Weights of a small encoder-decoder audio transcriber: encoder widths [128, 160, 192], 26041 training examples.
Rows from block 10 of the audio encoder of a small encoder-decoder audio transcriber, named by matrix and row number. Rows with one number belong to one channel. Each number is 128 + 24 x the weight over its row's rms, rounded and kept within 0 to 255. All counts start at 0. Numbers have three digits each.
After each channel's rows are labels from the 100 clips, of 14848, where the channel reaches its highest value: "top examples" is what is common among them. Only what is clearly more common there than usual is listed. The data: Morse code for random letters and digits, with fading, noise and interfering tones. In brackets: how many of the 100.
# convs1: first pointwise conv (encoder.blocks.10.convs.1.weight, 192x192x1), inputs 96-191
# convs3: second pointwise conv (encoder.blocks.10.convs.3.weight, 192x192x1, transposed), outputs 96-191

convs1.73:147150124148156086116133094110108104096108132128161124134113092091153127126136128179144085114139115097125085110150154099112114154076146128111092158155088099150084104117137157132102141119122134135118119100149112110101141121097111074101129115127085157153083146122100111173146128072146165118
convs3.73:116190144126113104155074161151123127133170089118095134118138120139116140124108147134121178162075121122119158076152149068127095133123125135116136124108137126108143127149156136086142109094129102122110113099131127130132170114121129108091161098131108120090145115108099124182139099093132122108
top examples: speed: medium (72); reverberation (58)

convs1.109:152132130082136103132130086125129097147120121132127148127072121151148148140121093111156161138122116142146128158136141113126151145146162130115156152129098162142150095108169144129148113084099133129121101073143165119150181128091158083132117104163083157127170088133084118139104126105141166157
convs3.109:107111139167107141123164124142120164126119110121114204127144116132118163121139135109116136140129144077139110131135103110149128211147118171145117137086122112115171120170143152118104144149152116154153170115131130137111103112073166117173180141192115154086126147183127134129110162147150134146
top examples: speed: fast (100); the character "j" (39); reverberation (33); the character "0" (32)

convs1.36:145112144112098121186116112075108138120113148101137145084110093116128107141129097127125107150135124124089117110123118183145213131108132145149110159152090110125131177178154156138102109124093118133139116105104159128162163124110117106135137116149109187156159132121164143123120102103184110127
convs3.36:117147120133126128138148118105109141133114152106143099178073148168161144141129138171139162090146140141106141143081097130145125139131111079106074119145119144153097125105144131105126116115137124108096140135165139139175101108075124125203139150140131161103219122118118122127111122139135132107
top examples: speed: medium (77)

convs1.18:120118091120109096132121142148121161091086139153121121144131115123129127155150135089090173162122099125103144111128146141157132146116124160142169141128102098072124120133090186100132110137105095092173086142164116107149105136107139131153121152142119111131095123109141154143140081159157180109
convs3.18:168180135132161145107147126126119091124136091158104115167154105115091160122137138147196173125106143093089166155139110120134132114117124111123145141132077140110119147158102109131168107133125089132123151075172134097151100136143151160104145146149138139137161095153140162107149097147120113124
top examples: reverberation (96); mains hum (48)

convs1.28:156144125101071137094161128074146093141099165141127129147146131126120096145165087144104101110115120122160164133181112135097112121136101113115092113147106134119126125129108142137138094113168100117127137148138164123145146133095130112101144113140110106154164160108119138124142091116111135146
convs3.28:131091089139132122190144136120134087145140131088172138106140088113104138160133146135105177107121109136127149144156136171125129138136135180118128106157126098135142119122165171161129098124141119127173091139183147116128154121078132145096113121120124107107167120130138124113158129101139104155
top examples: reverberation (78); speed: medium (76); the character "d" (31)

convs1.136:141115117163129112150116085155127118140121156195125146125129140150147127157113145116130122125138128126129113103127114108074144150161141126110110125125124144111152104123181098146143122156122131168109156118086140106075107084160174136112090151149132200136147088150144154115135115119121151139
convs3.136:085069083119115121138116121137115178082091115166127112104112132131138132112118147126131125094116165140115163096121094139156156144084134134097129137082117144099127154094129130151105104136108128091088122107150127130107138106138146129122135097149136181091099089142127198143136144109135110140
top examples: the character "c" (47); the character "y" (44)

convs1.129:114093156106117126112092151167094149134123110168103134132144126128118135145118166124130169117111132134146125169121136161139139099115056120106127171144122067111123120107123139160126161126137183148134155129129154150163103129111143161132124103141122104136118134146161126111120139111104096106
convs3.129:125146118121101128116147140128133130113119146122105141143107108114120119174128131090070157099114121150114134131146125102134137121111136129132124149133127145149118111116115157153103140137121148042154145152121140143156131111163155106149176192145131102134171161167122139119130116188149121148
top examples: reverberation (85); speed: medium (76)

convs1.173:111147102118148154125119147180129133079132170097128119136174122120139115146098132136166147164139103129135101132149136087144149149078153098114109146156126147113128104111124126167161116121121116132146141117072121131160117090118156102147150101147129143096112100148119125137127070137159119166
convs3.173:122106169149104151138159125136127133128131139172151146115157143130171141146149115103124108177102111117140134166123116097134140151152109123120123146159131125133140135109096099108162169135146116113144121124192136144167134132162119130101105142141112110110111153125109150091111111147130114123
top examples: pink noise (47); the character "s" (40)

convs1.154:115176148125118144120102154112134141134142143131143120157119116154149083105120148077157141098156163113138137133099124117146150134110145132101086126120147103107132095156143092102142119133087106092120131141117133159113125125119196138143143096110150155108114167155148124164105107119138162124
convs3.154:118106167125147104155103087122142107164121123110104126119088122136115161149132145085127121161097154140128141106101155126173182147150117124142172129111146151139102112085120181107105139143097123101123137115158179123129154112124094128106087094112135098123154161108112134103109147141119168158
top examples: speed: medium (71); the character "d" (45)

convs1.131:129118124138109141166146134137146110101136137127151167081159102128158128100079118117148122134103130153134122140099114137162124133105125145152090090138123144149105128143112099138112145144139094157110155145141107163122149157153096132138131148116131105110165126111098140144134140123126131092
convs3.131:125139116119117148130133136111144151075131131151144117128134136141145102130143128135137116133127114128081174099112172118126104158138146121087194215126150124138165102143108124093148130108126127120136186110132104186103138149116092122151118110138140178131138124123141102131123131134118122139
top examples: speed: fast (97)

convs1.48:128141123113095134116134128132137096115126099137129116116099110133124105138094122101068113106146134131149092149130115090131123115133125145089172128137112141143107116095120122108201149140150136117128106121116103151118187136165130108106149177123107139151090120157098114110159120073094152130
convs3.48:089076144121118153133147144151140139138166121155129141154121164142147165101146160096122126134128150114139153186132129152124109169139147164133117143121125128122135136118134145128175061153077161103085122154173093106154134093107161096132153147143137136145128106140095129110193129129137153112
top examples: the character "e" (92); speed: medium (73)

convs1.34:094108126143142177131137111174077112118100141098121112083109122114150124113140144126101162103097173104116143068143076145113085136133142141116107135164129194104149067135094105094139119147115141148136163146139148103131163157122142114121084105143116169136154129131142127116126150127123166116
convs3.34:095092128119108155125133182167164124094135106131122108111091118172129155111136164133111115161127097122086094116183121155099164102148128078130142118140119110148095115122120124131085105161154120141112105096140152115145122103124123136119089135114090126137158117138129133176111112113138140141
top examples: speed: slow (78); reverberation (68); the character "9" (34)

convs1.188:117125141120116116136161195111153131124094154083134098116107143146154135147125093105154145103138112146121162143110112156129143093146092136170137099119150149098113144142123140135156133131157119150140159123075146085144090119159158137137152109164077095130089115155132162143218106140130130137
convs3.188:104130133116082110100125101120112147098129129095119147119118141074139119125148139139136171128132144159125106095109109097084131120173089187167111159130099166126107133163185139108117082134136126093132134076068127113140123137141104163119126138163124091120100126081164135121102132133155165109
top examples: the character "e" (100); speed: fast (92); first character: e (29)

convs1.44:140122126131141137121112151067089141145140137131115093124099122129149108146149098181108152208151167120111130172148123112129178129109144153111148151114145134100140116119130125114117171122126115144114096104152145132080090158105134126128120103162098159178161117095132178122107123103183149112
convs3.44:140148110153137154127162123094102094140115120091136098121129166118139117133119154146133149140111127135113136149146136102113090147156140072148084157110102058127139123101166125167097102174141119105080150154146116116099100126108127087139132104101137142102126125146144164123116104136121146115
top examples: speed: medium (72); reverberation (43)

convs1.186:125144093123107117102093090197089140124148124141079094148163126122153121163099148177145126128124138129161149129163134147149130109160115144100136122123124127150127114093135151127135161130118131148119141136175139097117134101121109140073137128118126131129085156103157152072160098133136139105
convs3.186:122138122129123155117161117131143129134187102145118158127074131104157128128068134141157100129133131114120138132114143129147079135179133103106126127143090113133129105125138105125135101099087150127150129133169188117149103086147162130106127126131137140116163122146122138134134133126118137127
top examples: reverberation (99); speed: fast (72); mains hum (50)

convs1.57:135100128165154140115157070125098115116110157132177141146106137147108133091146101143109140151110106108128158123178126053136133153139163128114156127114094151114137162124134098146089131098159161127153137114118122157089106165147150144143102102101142127103148141139152091098121127112145115139
convs3.57:099148113146126102114124161096127086130117138178162126176122147171071150092150088092143141134130109151125122154147128134120120151121118105117134121144127115157147155090108091098162188113125082142115151149128118127133195129131167147117105116165126169125145115126140088157152125159137094148
top examples: speed: slow (85); the character "h" (46); the character "6" (33)

convs1.24:163127130100123114172115099111105157150143144150101125114137114137082170173107158101096163088104154138109165129124084097089117126103141120082098105152126125133132101187059100127173163096142133103122142132158111128109100130187136162151141117107141156114122131142105122148127187136133192161
convs3.24:100143122124136108116107136122172105131093121126109141157082106155117117130132114158175150132111164164134122106097121108133091142118165102132132119139099123121105138105143154127125127126144132091131178124120148098156148107150095142127146162134116161140111141068123163144106138161157135131
top examples: reverberation (93)

convs1.157:138095146118118162111171130108157128133152062111138118101151124144161130200162119110102120116122106161133107131142131172118115143127135133135107096132143168085143141161123093088149166121141123121102150156197129121104087143142152133071135111107067116123101052146099125173149143136132071140
convs3.157:136132160139144163122118152093074125145151124114135122145136150107132113065155143122128142143102137119106120124075124122111106128135141121115093138119114110110176148125124154117142095129157161078127118139097158135096133107106111185127153126130116134077150039146136125102129139123149137119
top examples: speed: medium (63); reverberation (57)

convs1.86:123081129128081159162140110104110119127093176111123138095130148132155122092125078128091116142115095133130121121097122093160104139108101113111126121148125122166092109086105165138108163118119131136160148105156154139131117148091170142143095096113125118136170154110131089133128211175108136140
convs3.86:168113098135146151103143176103170091098172122150141097116102134140135099091137128139188141139145142157104128114163146109096124114198082158188172134167125146121124140147112146109163098151124141149109107119152152129139159157168123122110145137138106094191163134150164128190160119111123123159
top examples: speed: fast (100); the character "q" (77); the character "k" (33)

convs1.191:094105147158090113139146130132172105129111127133079110108118089118128111140124190110101160105128123097118155172132107172124142135131161122130149129153166135117078153149149122143120111161135091108108123143135124121132156104082114109133111152156133167136096129120084118151142154119138106100
convs3.191:123135201123112146129078122144137118101117098073136135104135134159141111137121116093105072161142161103086114121164118167126139074164101122110113150124128159124139140121139167138156139139097128153129172132083130139152148099155125132171121118082164079143135149128136142158137112141134106154
top examples: reverberation (95); speed: medium (85)

convs1.32:137116128116139171094117123110121109124130100122124134104143133131113114122155103111112117144118127146137119131128111122125113132095091140098125117112126109106120162136140103148158091091119156130118134080161141109124167176131107123127126104116155140143104117148104081132142107122121142115
convs3.32:087083129125135115117138150129159144119113110121132067148115102128169124077122134162186103105159176129154104109106127107131110136155117138152133115158112139128146098120121101107157146119106116136111164131139152143115096156152155108134121126140137116126135070089133159060116110149125138119
top examples: the character "8" (47); the character "z" (33)

convs1.41:115119172139131175158178097114170100116090126123125135111136131120136131115120126115138133126086146128171162110133085150146168120130147131133124096133141084137139127122118167159131112144098142149159149120149091127041152140098184125066117155098070118158131179121121126099098118130145143128
convs3.41:112156141118139141156109144076148134171112114143119128130139106128135130147111142109123110155097106101119120119152111159117108162129080098091170118093124181134144162091146109127124133101099127133086120161117116134109117105161085125100142102163145115109139160146152132156137116140118141096
top examples: speed: medium (91); fading (59); reverberation (44); pink noise (42)

convs1.42:104157151189136140113114104118187130136123097117159158124132139170116165138150156109137146151084147113143085148148119140135141097121117106128158087101127122132120160115176153148132113114089110130118112120153147168116174137139176143149149144151149131084127126151178175142088107163092136075
convs3.42:123134168134119160110125120140098162125121119135112136128131070138121139091101123133132161129124111143151110128120143126120127145138174126152126145099135160084171161120107141130103122117097128108144111139125140090125178121100120089112097118124133132156113128123112120089086126103124168093
top examples: the character "f" (42); reverberation (42); the character "2" (31)

convs1.114:160133106154161082176110139084159133159118128119110063174122127125120103106136104155131105111139118121130146141084113130125082145082146141080177116102116093129126121105146112150115098127115116122120118111155136146148134155085124160147145101132105136132097169137122134178148121075119203131
convs3.114:094113142156133106126139062118135115133106127165133126154123144134095114154139121158152170119121137127126126093117157112143133113125133120132153147116131085125122128133126132135110089123125136117126162132105102132143144136098177150099129128121136118149149113136150118133095175182135145095
top examples: reverberation (97)

convs1.190:094073145102134148157129103134124160154133121142122125161134130118148117096107172119102126116116103117121107128111113138139139147153141157197130151163147152117111096088093099129127163157085145121144130130139124107159135127099125154115138152135075121082096142084086124091126140104138134079
convs3.190:110106124136092150141106087157134206125105147149116129160144135133106120105130131153085063090135098096123135086126113134130118087142123116134118123107116181167122101145100165127092128135109097135129139144146158104148162130141140096114119136152123117126123160117152131111119198081139121124
top examples: reverberation (86); mains hum (41)

convs1.77:133148164138104095155112131128118136157111035080119124152117149142112121132153112113124152095113087131146140114119155141109098135136074095116132156082128093126162158152140096114153109172120099122124100103151147148159091125164138160147141152107128159083131082102133133132128122166112143121
convs3.77:117126122079146098134120114132145112130172130143118142108106186123080099117135132063158075125128157129095122105112137117191128122088147129137131131080140134130126055142128120103148143154137138109133084140149129106115146131132107095109121098131142135174128148134110071131124144127137096083
top examples: speed: fast (93); the character "q" (65); the character "u" (38)

convs1.118:122153082107100178082129112102152119120143156121118086124169144139112128108131135135110117154161169118127169147139146178104137146131150143159095132116118112120138104137142093147117137124146148148104153089144130149123143148133150086114141105127117122138146085142120127101152155095109135133
convs3.118:134157096111110111091084112102133143139084127134136086156122142121134142118139125139143131121106165133134099126117116102121134129149128111119155114131082127128138093110084121107131122170107106125106141128133161171109145146096093148126125114162117127130091118103111126189069124118127148128
top examples: speed: fast (100); the character "c" (35)

convs1.174:113131109138138112132120094144135142130116119134121126179097155118160133154123142094094109107172106101088102097161139166123121124141105128115169126198130132113058096097151172122104120120142141094139121149122153069115115139127109120147111136160142159121146139137108121101098099113120093116
convs3.174:129168151112124109086125098122135150144142136149130135112076149120137110124157143177116102164138142100117160126156117137144144148125090112153112122122152105157149090122123149177155129139106118124150128094122168121178109142153148103151112106166104132122154109153118119178102104114138119174
top examples: reverberation (57)

convs1.187:124144140113126127122164076138176152154160128137092125114191149074100113114125150110124136117132111140144181123166101102169134166173117108149120112137126112123108138113128132128136162135163190151104104123130113118060106116155135105093124096145146147147113126097107124133163105108119162144
convs3.187:140227133129123142119153169125144120147078125099137142140149109136093136110103149152161125120140123059163062145147125119175136096103187136115169106106132123133132114137125183153140121107099129136147146169123150150138111143117141123138127161125141100116102141157153130118103086094159121165
top examples: speed: fast (100); the character "a" (31)